config.yaml
model: "masked image model"
dataset: "simulated grey scan slices of phantoms with and without marks"
train_examples: 61250
image_size: 48
crop_scale_min: 0.8
horizontal_flip: false
translate: 0.06
color_jitter: 0.1
method: "mae"
mask_ratio: 0.5
loss: "mse"
encoder_arch: "vit"
encoder_norm: "rmsnorm"
encoder_norm_position: "pre"
encoder_activation: "gelu"
encoder_mlp_ratio: 3
encoder_head_dim: 48
encoder_fused_qkv: false
encoder_bias: "all"
encoder_qk_norm: true
encoder_parallel_block: true
encoder_inner_norm: false
encoder_patch_size: [4, 4]
encoder_layers: 14
encoder_width: 192
encoder_positions: "learned"
decoder_width: 192
norm_pix_loss: false
decoder_layers: 6
init: "torch_default"
residual_init: "scaled_by_depth"
optimizer: "normuon"
muon_scale: "original"
learning_rate: 0.016
momentum: 0.95
nesterov: true
orthogonalizer: "polar_express"
adamw_lr_other_params: 0.00093
cautious_weight_decay: true
max_steps: 5700
batch_size: 64
epochs: 6.0
lr_schedule: "cosine"
final_lr_fraction: 0.1
warmup_steps: 570
weight_decay: 0.02
adamw_weight_decay_other_params: 0.05
Rows from block 10 of the encoder of a small masked image model, named by matrix and row number. Rows with one number belong to one neuron. Each number is 128 + 32 x the weight over its row's rms, rounded and kept within 0 to 255. All counts start at 0. Numbers have three digits each.
After each neuron's rows are labels from the 100 images, of 14976, where the neuron reaches its highest value: "peak on" is the class under the peak. Only what is clearly more common there than usual is listed. The data: simulated grey scan slices of phantoms with and without marks.
# fc1: MLP up (encoder.blocks.10.mlp.fc1.weight, 576x192), inputs 96-191
# fc2: MLP down (encoder.blocks.10.mlp.fc2.weight, 192x576, transposed), outputs 96-191

fc1.554:147117183103132140165150132115121140139065120112152157100174138159076055062125150110141080118168128127115152135115110082102171102142089125122153169154128094126056136087137123173103138140158138154008117139161124092126092102127120105132133085126113136084095176143160132144149104107182159166
fc2.554:098158030147079121164136095168139105148169132130067122204102118113145156137110102110120151133114116134157110126161127203170121137110210123130135058096131165110170127154155087071153119112074078138205122072073145138124144152141127101145132185135113118161116090089094111173117147146141108126
peak on: bone

fc1.93:106173094116169119126152163130120136140149197141136130152145140168147100110120131111112108165176109106118143134081144152120143116168118100117158138091168124104130187142105169111135108154127125194097169115132167112101131113120126151122175069048169130077108170169181099146152096171120119141
fc2.93:128065122154126143099071077132109104105107071096160141110112131080098156110115106110133152110121124138143110116172103145137142111098115205110073111161062156162095046114146094138145130091108086105144074141099113117090117161142114077142061180222122117194138113079071157133072185077119125119
peak on: bone; mark

fc1.497:161099086121137124132157090146140141095149089047118047154110112098107125102070115142125133087128168040085141122122145107105127160111110153088174154150115094124179082155130129147078133126116166113180166127143160142098135126159123129191167091079080119092128164161087094100081211139141132090
fc2.497:112146144104102152098146127128053142126153177139161157108129117174116096112121162141152130165117174113145091101142062081166148115141131144140229085120115112151133095098171149150114175094140138073150117106109113164160153115139103121113108174127098168168157161107141133144106127107130125158
peak on: air

fc1.262:137096124129114148149143159126125140141141102160124096129176147084155129247133145111146153108079111079130164112073179077143161127138065165159181106100087132151139134217078148156205088126098110093099112127065076157107129143119148099151161138080117154083096148113136112102152157072156114088
fc2.262:129111168166123124159129220095154138093084121143156165139078108113158134125115070146127139131137159161085115163107177092182152155181146107131123161096073152117128078084075191160174109235111154094163124151125164092139141096085148105091101159171076129187120109144114131170153186174156182123
peak on: air

fc1.70:108092149181146135131132132078108115104095137089133138137106180152159148166103108137133067130152092146068149103150076140097079100147157106193120139077155093109114119091101163062114088103126156110127142120125080121080143149081136124138144052083124090134115151151091119101076119122142082154
fc2.70:155175101099129137109069131171142109145141117179125123136125097100100113074159132132116162135093122095178114139100185119165165142109094178067128156164103156110142144180157093157156164132103111134115131143111171113149112107164129123125114208201106143096156128122146141153216109126094171097
peak on: air

fc1.510:100094120170146119095169100100111119133125204143123202110155128144132152086157115090132151177098133162128114130098114121142207073104107098116186154160084172189163147093152057089166144121141120122115118211171136112123109095153137149128165113150180116135203167144151127078180134151149155090
fc2.510:156077119154122143107144080095102119098108190114116145121138100101091177118099106112148181104136131120152157139134107133123128210121155123147190148109078166173155145102104130111164139211193139105178129131102149148214115094138176175116113161164136105156129142098138142048159144159129140071
peak on: lung or cavity

fc1.443:100124169143113129149095161085117127125086136115119180097135095136061129108109150117079106094087187140096111183098070155175200131126098205072179143144098163123141165059154160103125134097182089179070125091159131150120077139114147174120117124132125081149145129153087143129159172097147070145
fc2.443:127121085121133132139136111185153134126145147085111114133108187134156139101140107113215110187174125100160128037146160107087087123128167096204134059161140082162100123176072120181153091140083147087164147160082097140128202120176106116156171097144126187114108097067178112132095094151131154119
peak on: lung or cavity; soft tissue

fc1.337:082153142153123154095147146116126108093075054136134126138098109125111123140082143115150147166169160089142104103136130097142104149084075143114179167109109123125027113140145158144083131188143082153136156122180097166148121136155122071201107087108108145138133221166130163116154093154085198085
fc2.337:176099131157125135154149101109121154124166174112092088127122123111168149152146104100035128127057112159119110096152110114069131105112131128116085133145121140135215096136111087160112152135152157119156094115118142074134140096078122163087098146185145137095086045147142097174159120120131100189
peak on: bone

fc1.451:139147151123140047127167131159220140107120236108132141132122069135158139122141117168093103111138119163122134141129109122128116198067116105111103147160054149145203113124188151154132126160098119148111154114131126115095128153188153190133199183121084112141124111114118137113159104106127092171
fc2.451:081129131139105190124128153097066132147112045150149125115138189100062136133111146096153142107112160074171155122153149125128108072178140122133124098066187096124052130102078119111158130104133166104163103139136100160166168080083096099136040118132164120104096143129149141140093155160135183100
peak on: lung or cavity

fc1.239:104117142142101109169149107160164141088071152109152165145142090142100117161121102124159131165121168078130072100151154088124107057165169140116125093093081116198080045177158144118149140133107109170148120109056125152173161131129055160202129112115086173113108112058100145141174096103173099142
fc2.239:122108125121123147112108132121094201102170108161099092115138145107094142139151168114071092116153197159113150167077105196099153185113093148137125121163147125110168154071102123140112126133156117123168113176150101130095130157124188114038142132117182117108123143176142096072043197134106158129
peak on: organ

fc1.468:151095109173177095137112053148157169121145151153178105118144155145077116180091068181196148084132144178174147161165112110142111133164134153131120099112120135127137159112100109181173066145065153155146122108097104176130138110064140193095107120114176172140159125176163081083170133173131170150
fc2.468:091121129093074164078147173139117147148124133120095083130174113130180140137177173122064155109085084107088104127077131117175150170107169162160114119120124110122167131098124154079136178076141120066121183203132188112158110118199141098117101113152144077093109128123140199149044124113156140086
peak on: lung or cavity

fc1.270:089153152165151156113135172055132104149118207193124124104096086181144079125043121128130141140161072086120151123128089115172151120148117124115201150154151203068091093201161167129109109121109108125138130124187109098131131178148075106108066119123118151111117127164125117165138181115133092147
fc2.270:128137107220092130072121151181138102109140132103194117121108147143140135068226195199158113116137122097120134118108145158167150030108117122063077173128084180140121110125109146095105112145106142160084113094094088094105100124114146141137098108103129121063120087115073108108122120101100093140
peak on: air

fc1.282:104137155114130137102071146069095127106146075170144158078144147130106106071158151152138125142108162166116132084101154090145106154191098129140088154126125097130104179152139159206152143161161095097147128131137146204108147191137137074125124132130101133100123162128115173122126097117114092062
fc2.282:108133175070092135142168080149074163159133143118201139105170084090149139153119146158153154089100173084174129083073163107074132128122164136140178120134139116160091119136071140109141171205139151107154121108118134156171146115165107192116173100157095111106094176092127099163115148115137144101
peak on: organ

fc1.306:160134126125176129135135136143185141098121136163101119076156151106114144168096134109150119126123138147072099166146076086142101133144105123134120098097165144150125176139130144185143038141118055111109149084087160220098160112115175139143130139125103177046131131133254145130152062116102131093
fc2.306:161096148159164146078135182101148107076197169151144192088094071173150120090116116135143116113096126172105118103171125134185128193196103121127147161101071154092090139116138142121171108185122110110158095139104143206130126088161150123171141159119089058106130127052135147114120139081141143104
peak on: organ

fc1.170:133136111093087120114113158123142129093198117111140181091110154124106112175102130097143117182139158149086115105088141117181081100152156144157027126183157153143218120126126069147191143130160148117075151095101130110135130138148198149102124095149091124133149120137108114172063016101111122133
fc2.170:126133147151189150128127106131123146148058128135123062165152102140147154103165118165099132075128114125158146152181114132084180148112115117116199143084101117120041139125135192107065114112094086135178102158164124150124127106119069106129120125106150149141129166107156137095206255162128137139
peak on: air

fc1.278:141136165118162134139182174091071102108155133125171171152118127070161078152117113160158168161140126171160046162098074082134117125105056105116124116137111171102143163112152125145099118136170098151119140215183171154108072087165138105138140089145115123149184100128147133171170132111129148142
fc2.278:137098123105112119086124121126041152190154149151145113105131150136094114118145152135138143164112156151172106127077111108088143116124124126132151178190153133142108146111079134137149165191082132155155137179151126173105158212188132114169111052196089132106091189128112116102065170168143163119
peak on: lung or cavity; soft tissue

fc1.7:115091122146169079124134121119120162115143137103173127127102108108124145172129175107118103123110125180132105077149120042128174181171129103214114117139131111127125104117135128109133187218073136136116146157126176117183138099154045149130116178168166119074137187146059112100141122126130143165
fc2.7:176082086068184080147091134095125155122172173140119149119172095138115132113096105103112117141120145109142078120155142117125138115144203142077116159094150163195150164123095133110141132148120113149128107118118087171154155109071152122170122082117144130130186163159093153187105174158122097121
peak on: soft tissue

fc1.25:141125139146150100142159098107181189129155138144204169138139122117105074126157082114135111121135209146138094123139165028061124109184175147126135132115097169151133115105148111141109184088135119144178080135150088174147154145222113103144161144111123110089100113098104115102151138151104161140
fc2.25:116120103123097139114105149172077086126123145111059092132140126160146169098089171113121145107126110109130162140113099243198126158112121125133120100145168099128122112165074149142170092191118147111083168131115175113111110113039139120117107118138137152162142140152119110149069172099164119105
peak on: mark

fc1.34:114172080113251111133171200138069138148140105115110127143093132121122136139119097182126112114191115056097142119089127077118139164153139118161117168113148141131171131122107114142106082184090150151121136146120115093131150166107150125124068100063135110095129143152174141107063141107122154055
fc2.34:149085165145028174161084103104192159087174115121108125151110083165115144112173154104121144103085121141133097123165142189134138148069133176109137107097126128092078117121127078132166134114157059093130075085138131133120060075153073139153146167154137093119105086089161122152161102104127104146
peak on: air

fc1.28:153114183114141114094189146094150148157134160144137174151146116086103076111116181121109115114108081137142116123188112155107140194111089073087069125159101113116162170156161124113149163115170157152228107119167143151087108110164112108145102186136127164120142162134084140072204112149136095129
fc2.28:138099086115101121116115078173083116127158083119131088091181129165165177132142069128112171124098144110121155137077146099156092104117170187137163109100158178150083085130112119097103115154087128091084140151095105110167126147052181147119204056135105106159123121115151121136078160131108141136
peak on: mark

fc1.445:135106165125160175124156149119144175042081099138108058099155132155127139196105148113111099135125093106112125131136142105097154179162140161098164152145127175164091117083190125130144053140126129094168123094123073098173173050103120116175083126102112121061083115152185138186153111134119146107
fc2.445:140087110098085144146060088157049116167170177164167136151142113095123133141181085106155149123106178105117140159126128122096094137082107085119095142131173100059187089154094140170145156118097150105088074190140114118114031149126129156091154168144124138178157121151080084099141141124146116137
peak on: organ

fc1.177:157157147186123131125130103171093131145133100137096067125133161090149147139147124055174128097088123123138160123099099098134088152115175135149149108150118136090128149196076170151157101146086110137120175072106118164140150122163153082144148135104134163086149127117178081050090139106096098082
fc2.177:156115082165118165056109150095100149148151172108060194130067083126124117168128127187136095068110156136140135142136138135132117172134098175109160139135149172151173171138185126069164163131044123122166103124150170093124171125109178111098120155147180142182087095188135105095178111150095117165
peak on: organ

fc1.458:192123168085182129162170160105128157092114149170160145180088081134134113164130124185121138091113123165155183135088159171139114115136094085158141115097135091110090181122092113167152063061133111152134160159118092088097157209113158081115096132123145100100079128158165089129098176153090096110
fc2.458:082156069158044142098085115170133124113148106088106132069161154108110115072115151075127154147149121096087083120151116112121139129111174168072091133142114168123156086139169127095134173159086140125123102122123175144153103067090098158147153146114108134168202129115127194141157038083152156148
peak on: mark; bone

fc1.168:096173180071129150139136125171100199093134118118144129095035164143068156102173124094120107112131185117187159125164108151133118167163099181103168132119139141081137123131090142100150179131124117133163151129125095178106160127177167125133093096100190153104111152110107133100149106091172087140
fc2.168:119047097154140093106109094095122096178099105101093158145167039114168108118106141162146171132129093150076096106107137073138122121093154045133089166122146110142135113143131145179149084138127130139105139109137151098130079125073139108127133113167124104103157128113116171133104167156110162120
peak on: organ

fc1.356:150122123000167115076071141100170104118079126144132091155089191114104108151115138108111149190109169083126073095128107099122166158163159094189161051069137144141132108117113152160121120105164082128107118143129086105100112114118112095125057125133135130162127141086087057119095117098095142148
fc2.356:134100122221072146173164102148077149129163109114123160087168068120164153127160085160130077069126115150082171142125147166124105101114119144062097214186132107120115130129159131125134134114117156117140119124116159166166165156156160161129227142130116138103119121176175229133151142149179109118
peak on: organ

fc1.381:081160167103146184140074157136174159139095094176108102129115121119159031193137116083079121106162219113120088128152108113137097141138151164160136134100153068120146191123133136075149150095096123125187173141091136198138109121096117182175117158177125066098126139112107136172137113195152078127
fc2.381:168112096166112074121171089143098085111159162097149160100136141157108231082124125159161144131097072152127144138109142146130135132129104069110122128169099146141098074117113125159113106146153127127065092128155113070118125160147152070099143129090145193189128116154145107075125153074115177143
peak on: organ

fc1.479:150084108101141131109125094103136174155184077104137147141088107117122120128164131124150159065129245111133185120163161141129105110173093107111096125138197147112074102124093110127131138120080142162068156085134100133123128084048157074143107103171100133110145137083135137133146106147150166135
fc2.479:129115145181118125131136152144145130108051150142097121104159160167091126127096152153098109206161070146111071129077141134185160149114153146193155113132059110103145107102149161125146130165198112096164113139163129145154123141236112210110151183096156105129131096150108142102071151103119120161
peak on: air

fc1.315:111067093166139107118154112112120126135107104113127123144167148129072119154164138086117114121142106139088143189107119170157121100098080110124114096080190093145143101115187116190168064129134081092128110114134137159114135110171139115104158102193100157150140129198066168186118149094117141140
fc2.315:124197134106131171132116154141138125112155143145128151095085124117193148112088097169113142123117139110149129053126152091117151139145172143129121159184084137108117145141071137078106183123093180182111134157134110106131123145094135134162105144055164098111078153059192084101147154135144117103
peak on: organ

fc1.473:102179124155195126139156143090088159080151103149107141121149181170040137131169116090108083122100071143037165106101086081099128131151142128109073174131106154183153135142136176128082127124137075137137151181082149159102149150149110119140155163157107126059184167136115153110087098129119184126
fc2.473:147084135126039121123114098150163107165099128112137117122101086088222125114098173117160192152157133099222094140150176193168126115084113126144163070127135084074090126099145093128149086134126155114116075073180094091121085118090137137114068084075148143199058089131156100135166163121131074135
peak on: mark; bone

fc1.512:109165130123148075137190118146129101121125080183109111148131129113150087160202082112089132118155124130129145119143147233161117139139173116150093129167130134085165151127140169123108134089114093164134150086111185130182129151130196198174167135160133154122173156143145108093092151127160148108
fc2.512:150088141130107146133062158087132156121110179050131152120110086127087156120048128149147117172112144136127098154159125056097137141122106128126131134100114143180102095124126095161145115190138169111111102176148064133077134107108053101102100138075114101118083093097089172141161066124101128160
peak on: mark

fc1.81:130158145156121129065111101090060116121094179164116165137114161150081112107115155096104199110162126133112112132104103165081146102092113148141086139115104120134126112136093092166134159076133135106096138134168136092109120150147131093116129099111108123089128150193124076109101169122152092161
fc2.81:095108113114151114150118154162194163142135087096145069157128115135175142158130108142143044135094094111136144124203118097155164123192129122127154123164125128129132137130153141074130094154126103155133112102092134131135176146094114128153153114152141131140122125048141173174137119142094145107
peak on: bone; mark

fc1.164:094139148165137154105099179124132148142124169124114181168118134169136130085203067104158091124104064158123063187144099199146139139159163144174100111200170136132094144078095127126118140146087108110076127091154115126135040080113133181098084174118186173167132091181192156157157102113103124177
fc2.164:104132107103105130116089190076078132129142134142126133190114128173114087144129106095148079115121152127088104095120101061161096171102124128105184083169135088146153148145127131149120150193143144124143206118107128123162127112090111127095118179085122174176109130150151127086065125118092117060
peak on: organ

fc1.349:130128113109129165109123112160165109147169172140123116139120143155117119118119103126114122102084041198143139116155108134189085115136150117130087110150161174111124143151142101079170146139139133090185110132139197087121115113128147120110135192165093108166061124066102161064133078123187165077
fc2.349:126176129126124099107116162108130093135126080081114131195135112113112123146119162136194077141142131068148081121045160111044157120175118151075162132105093068127157091168143120150079105188113087161040162131172087158124104108177100135175120068116093152072125139152119119085093143127147093120
peak on: lung or cavity

fc1.167:165161120109155158136147069116184099156082132103170118109121107114093152133097166175122095137088122150177123167082155131131145124128078163119147146113127165095180122070071186122170136125120090123169127153150122146146136160100127157130170120188120095111118182135069110080150090093115155137
fc2.167:094112148141092101104113178130082156095173115146100145146157153145160103123131109069128159118162140109094126078171105100130124135094166088108114091141120079141071121187168096154083147136122157132094141115103140103094139105165110096125084131057135135152119097135173168179103162127120102136
peak on: lung or cavity

fc1.298:124146183099124096140117147120147169077140138122046130092178131149140125100052173135150111117145120127134123086153119133158143160158162145112181125094177152161123148143159179134067131175061116140114137125175164108164160061105146180129068105142132131087124216180153139178133105137169135124
fc2.298:128130088155099151117163117116090078150119118071199177129100134101132107170140128125136215113119183127156127153106174123100129127115113098158097103136073121153161119157142078134191124112167133142118136115105083169137057162129146117138178148132129126105115039071092109087128115142102090144
peak on: air

fc1.58:121114101129147141107131134138051123144204177127094138169101138126129125140106099177131155100102124150147199109088100167105125168221078138124110144109147122111167178091152167111101109178136139063110137114128136119229081157102114220128093147133179112102079143112134128121108125108174137135
fc2.58:139119165129050135179142123112165175117086103084145134080113139095131087124177116130113144133154147124142072127158119109151100098079163110138201104122115145120097088152109117143200158101105127193061070189123137115079153118173123093119153135147129098157172102112104148106137044146072147112
peak on: organ

fc1.552:134130106109135186175124141182129134130038144130152103227154139172164127118131150105134081112192175132146121120099135152142143080144160099157103096086113130153077109146138140122075135108105151062144182093099152066121132119093159084134109135142192189122056084136158129104114104099139120121
fc2.552:127109152127129109135108082155132109141127146135154163117115143143118152138167112138125148132153123135197145082092145093091155122144055065171148128126124162171129227173141136132134165133142138078114094183204166156156127113117145098147100187138187138114095086084150114122097107133155201104
peak on: organ

fc1.528:083160166118171112091148164130118093154164072133142110087137168133107157124102165113187128125121136125107162111112105115056118080128088134142127123057175128096115196142102147080147092223107083162135126113067117201199092126111185085140113142100144132102115177122067153127110140166128146166
fc2.528:146084087150065125143087104121117143098101149112093136174146095117121102128137118148083118128134143127153141144160146120184123144115175117090084100207083116147118077160168135189118165059140151095117133114171173047064141140146072174129122133162118131140145073134205089133172130087116111117
peak on: bone

fc1.375:134161173088076116166098187138097066107131106100107194144085109166171124154120135142101182135156080112160113127159174128168138175105107090109172107139145128180116102081128170167174101138129133058070113144108131144130123104094149051097134207174177120085136116129123106146135143183150110116
fc2.375:127083096155181117098141078124150205135128127140155099128157164104100143116158087122169094122096145145107130144085081124084116088157118174152068174128114150077153151162162081114062140107120127179210152124148108119136117145180124188146116036081078149162112134121132143101120126073109157151
peak on: mark; bone

fc1.432:062178120074106124134115146106062127156142088105166093133117151103123059128113105144119079139165121089104069074136168108118164111229125129089128133156166174150123142133157155151117151139100099152127143109117200203092136135152124112141094129151164150106114074122110144133114160143077156103
fc2.432:202081122164127142102148097133189114089127142148084156103138107162142194125138153117128204127084127147164176172114090147122107147033122130186132126097106079098151104117102101104112094109153157112120109154152056051148119125116148134112130121086096098158141170122149121132161093110193104161
peak on: bone

fc1.373:074148114087139110111113097101155081125132090095138155163079103092139130108156100093116177088110105173142093150151074098095107124059184111109102181134142114157092081107139121114103141137157120124095136083124144179089113177176150101108124137203158132189180100148121094140120121161099125144
fc2.373:183146162134132118148165168138059139163129155108182071114104150164150112153104127170167175100112170114084130083129168150144165174066164156158105143117175140145106160151132189172140180109121117155175127145109073167117136160143134123182127104122111142149128212109070142134110117115122140143
peak on: lung or cavity

fc1.572:052120137104176123124118105117094133078130169158107137123093149114097130135169129174152125104154080126086121089077136226112159128158070136113089096129159159127112125150098137119155121113105116100143143127112170132083108072134129124152129134142127128123148180140115115195130164079156068177
fc2.572:209123098166082131105140190146154124186101113113122141150154105173167106089095135054114134139088138130177111129181128059125098113114178142130151143121102101135133140113139127151109095115116122141087094118145102124110125170109114100151160090086130103110108089113139152110123096159113155104
peak on: air

fc1.283:077097103176154160111040100107128087158170123102176117106143127156132137136088131188143161178148154135108170085162127092129144132132145120160125179110155157129135134076081164111122124120174082148199162090096109139067086184103089147091086085118123124132104086140152106074060099134128108113
fc2.283:165165140109079100145196168149122152093094103156065144156108125111146113114181155071108054064104095122159093151112133165134112114122137118108126113130096094105121126189168089139141137110093159079045088153146140119174134041160153087168141176155120145125134156120094148181194139131121170156
peak on: air

fc1.96:113129115104098052131118083157145121133109186135087109178129084078136146124146133126137071099159153142163138106145174117121116094170151118118136131140145058104145193183155194066138065121194098139111102134149135117132141145092124172107117196093111136101082106115082132144103150168123178177
fc2.96:106173170138165110120149120136143114140174127124096122129144168158060167162078120139158134156134116132166154154096176077145118091113121112136112061116083163137137173190112141126127122108126142137129155159098146093104097118153131066170125118122163066106129144100133117158195091103090122136
peak on: lung or cavity

fc1.338:092058177043190088104120147127126213122132100131093092094076142166140096135116174197077175126053179175138124117127145137136141117130114129145096126150112139157151101153191070131143122166167055118118142115101120141080125059153087147123141130161112119125118151093120187104187117155182140116
fc2.338:144135095174067194078130107152091086184133149161168104151180106161114157087125110051211108153187129128179067173139090178082136096124133156125142142115149154176041131105100151122168165107091145103131119136147129109167132138112129096105159099120105107124090173152111155194063128122104121167
peak on: air

fc1.22:112105166145156156148068103140111177141116099072114085132063121170213115103103137134101145089100134175123116131161148149120155124183123118127106190127178135104108079097152145094108126148124130124143139147116136223116113129125089120126133118117089122135168145137136133109171142131110165092
fc2.22:131134165084053191131116176031114196168137106129096121088130113107125096099125133143120117156100145130136097142194154140119079118116127134127172137106143181145138123090124176159146147170180136061174133169136155106106124140132113112107120115109131096120101101140123184149117183080105116094
peak on: bone

fc1.522:082139086121126155185107151070117144153058186136095116133081093110151143209102182173114180033090079154141184138154082149124148178126110140100108153153071136169151103081145126124102150197119106131126148115132126175118097187123140110180119126143091080159163143080174126134151122070139175135
fc2.522:190106177145115103056173124204143134095178055105167155115193173134104126071138097091175070198153141099114072153102178138131131082121133105160150099088191125091095133181101123124166112084157164123152132126144117085169136069131120151129134141128143187105096084122083123104104128162099112102
peak on: bone; mark

fc1.159:080114129113153093097153130110170116114149080163115138010132091132103153148106161140080143124055156145144129127147193155134190180105124131106171158115157172103085107049084171108111127112110127167154091090086157134122098059162175083178094097108116097136138105113145103099196163119148145065
fc2.159:215134168110074155139143137183129186129103138161117119110147085156105124091119136124176108131202127208111097158060107108137175090086125163125113155094122128142113116147116145127117156104153138072143128168168163119141106163143165160093079097132119075130118190130141147114135069154144119149
peak on: bone

fc1.199:139112152112104124157185076148156140155166131105121148107169100185122103155103080091166117061109132119190149109130113127138129126115108149137172117101100173143082166145160164101169143099162083100099158091090142079138053080133117123108161171067138161143086118092049101091140080086135091116
fc2.199:101193173150139151088104156136072107113089170110102151128092111104108115105158154136070118138099098100109101122087141118140135149148169127118126091128111178073163068133129112089095136206111188146106104132150097113119149132164158176126092081132134100118145107139119159076075187149118130125
peak on: organ

fc1.135:113087181167103082118133117175097117158109136119148097134130133067141125086160122140158116185123103109131124183131113171107095136194134174165072100120106123121109128174029094133106137136179161125170095091108145045144129143135118038141129085097126206143156097161132114101133115158139121122
fc2.135:154172109088136153159141137110180168079139073123092174159147090150100120196130127113112137074129134153139164118134139085159130136090157125101132140144147129115118132128223169128139153149084099142147161122119146197136134087115119224137125150165120061104082123081086118124095165094098161108
peak on: mark

fc1.243:120157130155101135114142156085181097204124103078116113100170109140184080127103102083161062122172094132104153159126159137126149173195100199134173157110144167136150124130082149185189112198176113119075111164109147112071101139162086126126140142128148160123110130165123141115083131169140108097
fc2.243:139089113120151103140109087150101158057108129171128123155116168109103153121145174164089211125099116107165129109130105110112134094070163054100086115132128092142106128106175096082060146081094128166172117088144130117149164091091171111159081108145120107118125121088135105157185161078105120153
peak on: mark

fc1.452:157160170175158128173137131146132134134106152115141150112129124129120203113185184108145099188162065127119144141129132102119160146107113192053130151135086084147165047119151162126131129054078111158112138176111119150066100134098100147170131105162119113130135197159140079129095146195139089142
fc2.452:099097115141125121073091136114145112122152125145112113192100137136148061164079075116112138090122129120119114091143142168128111119164130093176118124117164155085090202147108090127135099189160162090113152077155126099160165099142152085110132143119158122100124066088104152123192084056121154114
peak on: air

fc1.148:100118126126118121113121128171099131103093116100055096139120067172138123150096095115101075112164121146115147114093111073105154125139119162142179146089106147086150119156162135066132106096134133151142135118137132128125144101071089116071165155080108126089081126105089142091129118082125145147
fc2.148:164147174146157143125124151156145119107131127134134190139130077154124122121056126173128149185128165139132135094099152126110186096135072159142159099133095157128187178134129058086156055117094106121089099135134140129069097154124108119080104123079104035089167181187182154150123107100175131177
peak on: lung or cavity

fc1.161:137111172147137177093045093067149127145107118112140132087136138112106105108150136144148138169070113119146109114132135168105103150106076076103138143166120067154171134101085118130128083140128090113154150105162171127082184126122091101115094165110150118049183143114140087129069088093098124116
fc2.161:201121201124157139111079133116154114106119136097130138126138151141165151114124119137139125148066115123119164084147121142136108134118118156103132186190124140181188159190105103150115117154154076142127130125193144176107124105109094138142057139110047125120131077128102066132072153100138123123
peak on: soft tissue

fc1.249:138154139097131177150111121140073183155106150125100089094149194078087078167139103063147108135045180101145173153118168140124144066177095135116139119154119102117130125174133073145187141141151126113142145137104091129119157174133135118121126158067121143110155127103091147115139143078122122108
fc2.249:124088121140125062121141117114171078087156103160158161144098043179168174100109172183089162112189101166107097091135088114138137168083147130121119128113177152130088098096116186134073148118107137173126126128161166104164117089138125135132130094210140123120081151138194098125148147148130152140
peak on: organ